config.yaml
model: "audio embedding model"
n_mels: 64
hop_length: 160
embedding_dim: 64
head_dim: 32
positions: "rope"
kernel_size: 9
am_softmax_scale: 16
l1_shrink: 0.01
adamw_weight_decay_other_params: 0.05
Rows from block 3, named by matrix and row number. Rows with one number belong to one neuron. Each number is 500 + 40 x the weight over the matrix's rms, rounded and kept within 0 to 999. All counts start at 0. Numbers have three digits each.
# fc1: second MLP up (model.blocks.3.mlp.fc1.weight, 2304x384), inputs 77-153
# fc2: second MLP down (model.blocks.3.mlp.fc2.weight, 384x2304, transposed), outputs 77-153
fc1.1899:598500508591447500530571507358390545497500500570777343506400730499510356499456482513501580488500537481518507503490500317512663470617644333492432312169622562471511539496689499431480468500477488555490843498501589460658464491540493490
fc2.1899:500500500467500500502500678500500500175500492499799500500528500500499500493667500464500497500500500790500497500501500500500869497999500498500500500500499496500500500500604500558530497500439500500500498500500500488500589501500500500
fc1.1906:500500500500500500500514500500500500500500500500500500500500500500500500500500500500500500500500500500500500500500500500500500500500500500504500500500500452500500500500500500460615500500500500500505500500500500500500476500500500500
fc2.1906:500500500500500500500500500500500500501500500500500500500501500500500500500500500500500500500500500500500500500500500500500500500500500500500500500500500500500500500500632500500498500500504500500500500500500500500500499500500500500
fc1.1912:388453447999558347606530369468493507677637502736599566599613503517523715734448407497587531501495494572491582487390577576529462511667560499753394999377471232508711500443356559163598470609431226359461501459337470378759525533482603500
fc2.1912:500500500506499500447321390500500417490500499501471501500528500500500500500500500611500000500500500390500486500500500500500490497542497497505500924500477500500500500500425500999476628500843500500501500500500500500500534500500508500
fc1.1913:500500500485500500500500501500500500500501500500500518500500500500500463412500500363500500500500500500500500489500483500500604500646500497303500532500721500500519500500500500500498228500500500500500500500500517500499522500500500500
fc2.1913:500500500499500500500500500500500500484500500500498500500477500500500500500500500500500499500500500500500500500500500500500500500470500500500500500500500500500500500500516500500500501500371500500500500500500500500500437500500500500
fc1.1915:551500495355457501556512707495762752515501502948485500479198377500463761541500490483509789509504507538505499403498424486630413476856696496471377515450497486501512443475584549181678447714506253513571524496501571510642729548466747529
fc2.1915:476500500628500500500500511500500502525500499411502500488144500500500500500500500502500530500500500999500500500500500500500175500526500496500500498499559500500500500500582500334000519500446500500497500500500500500500503500500500500
fc1.1926:500526500500500500366500332500500504500500500501831500500657500500500434500500500376500502500500500394471500500310532500559500238500500500500500416484500500500500500500507500431591807500500651500500500455500500489557500500500356500
fc2.1926:500500500501500500500500500500500500508500499500500500500500500500500500500500500502500500500500500500500500500500500500500500500535500500500500500500500500500500500500505500500499500500493500500500500500500500500500501500500500500
fc1.1934:500500500500500500500474477500500500500529501500500500500500500500500443500500500500500500500500500500537504500589508500458559536500500500500500500500500500500461500500500549498508500500500500500500397368489500500544500500456448500
fc2.1934:500500500500500500500500500500500500500500500500500500500497500500500500500500500500500500500500500503500500500500500500500500500499500500500500500500499500500500500500500500510500500500498500500500500500500500500500499500500500500
fc1.1939:487500500500500500500456542427526493578500500500500584500500500500500501518500500500500500511500500498500500500500500500569500500500500500499500500500328500500500656500500500500482502465500500500500742500497500500501500500524476500
fc2.1939:500500500500500500500500500500500500498500500500500500500500500500500500500500500479500500500500500500500500500500500500500500500503500500500500500500500500500500500500501500490500500500474500500500500500500500500500498500500500500
fc1.1942:500500500488488500500497500500500492501476500500415500500509500500500500401500500500500500500500500772500500560500500500500500500567500500500480490500500495500500500500500500500500612500501500500500500500500658432475500500500500500
fc2.1942:500500500500500500500500500500500500500500500500500500500498500500500500500500500500500500500500500500500500500500500500500500500489500500500500500500500500500500500500401500513500500500500500500500500500500500500500500500500500500
fc1.1945:450500501766486500511515194502603521000576504391507441499999504449500503572840497502435477000499578444765500302548412716478381633582422347538471503374410185552246499586456524511491510406468377496508501500511737449541533397241503502
fc2.1945:499500500521499500655500545491368500000507496495491495515398498500500500500500500651500491499500500860467500503500500515499440505859499485487492515491499499500503500500429504000402129500999500498500488500500500501495548500500500500
fc1.1953:500500500299464500500500484500481500500500500500097497500500544500500500488559500507500500500500511465500489500500500563671497500500500500500504500500526500500500543500372500502513527500505489500500500458500621458500415500500500500
fc2.1953:500500500500500500500500500500500500500500500500500500500477500500500500500500500500500500500500500500500500500500500500500500500500500500500500500500500500500500500500500500502500500500500500500500500500500500500500500500500500500
fc1.1963:332500454580502517476847517510430406461645645662659516669423455500500510598491461349500495273500500548513700687680491498500509619528529456571260517466474294457508500812551500405655751500546138531115512519498456514471499478480500446
fc2.1963:500500500500500500500200500500500500495500500498456544500496500500500500500500500478500500500500500543500500500500500500500504498497500500500500500500500489500500500500377500507265502500518500500500500500500500500587503500500502500
fc1.1964:500500500500500500500489500500544500500576500529500490500418391500500500609500500500500500500500500500500500761500500500500500500500500500500500500500500500500500500500500500111500500500500500500500500500500500472650500500500500500
fc2.1964:500500500500500500500500500500500500496500500500500500500498500500500500500500500500500500500500500500500500500500500500500500500500500500500500500500500500500500500500428500499503500500505500500500500500500500500500500500500500500
fc1.1973:537535494557501500442472518498516500515524500512500509581566500500484500525493500495500500497504500500492485493500508844500494561495483542466482579588598489500514500500500500450512496500453497500461500500487500500492496496500486500
fc2.1973:500500500500500500500500500500500500499500500500500500500461500500500500500500500500500500500500500500500500500500500500500500500499500500500500500500500500500500500500498500501603500500495500500500500500500500500500500500500500500
fc1.1988:519500499660496500340484500537454509454507500327500496500551500578500559500500500500438500500490498573500500425509500521500511484479500603367503516497500500500479500500484538498475576500473485497494500495495500500522498550500500563
fc2.1988:500500500500500500500500500500500500500500500500500500500480500500500500500500500507500500500500500483500500500500500500500500500500500487500500500500500500500500500500500500501502500500497500500500500500500500500500494500500500500
fc1.2002:479500512500500421496500510500501522500537500589500500331440488500481348500499500500500500401500500369500500462500500500500498139534537545462500500552409377500430500500645380500500500500497508500500421500509494500656530500321928500
fc2.2002:500500500500500500500500500500500500497500501500500500500335500500500500500500500505500500500500500500500500500500500500500500500500500500500500500500500500500500500500484500501497500500477500500500500500500500500500500500500501500
fc1.2005:372500292524999711502494366751498421492510524445999495543526501492501517161137399526503634504500517529477469510498509640502700568461542596482428358455424500504411498500329499443896778509244456724499497523505474302018497643500609500
fc2.2005:500500500586994502503499501500500500521500500470662500503500500500500500500500500500500456500500500602500500500500500500500528500486500504500500500500498500500499500500510500411000622500864500500500500500500500500500503500500500500
fc1.2009:229516500618480502304522440498260501420502532502331484511488498498492494500532633487500470494429491558594399368328500530550428509484527498463504883499463492513509737375450500430716540510472507743480533309564501569523347500518518983
fc2.2009:500500500500500500500500500500500500501500500500500500500500500500500500500500500500500488500500500503500500500500500500500500500500500500500500000500499500500500500500502500958487500500452500500500500500500500500500497500500500500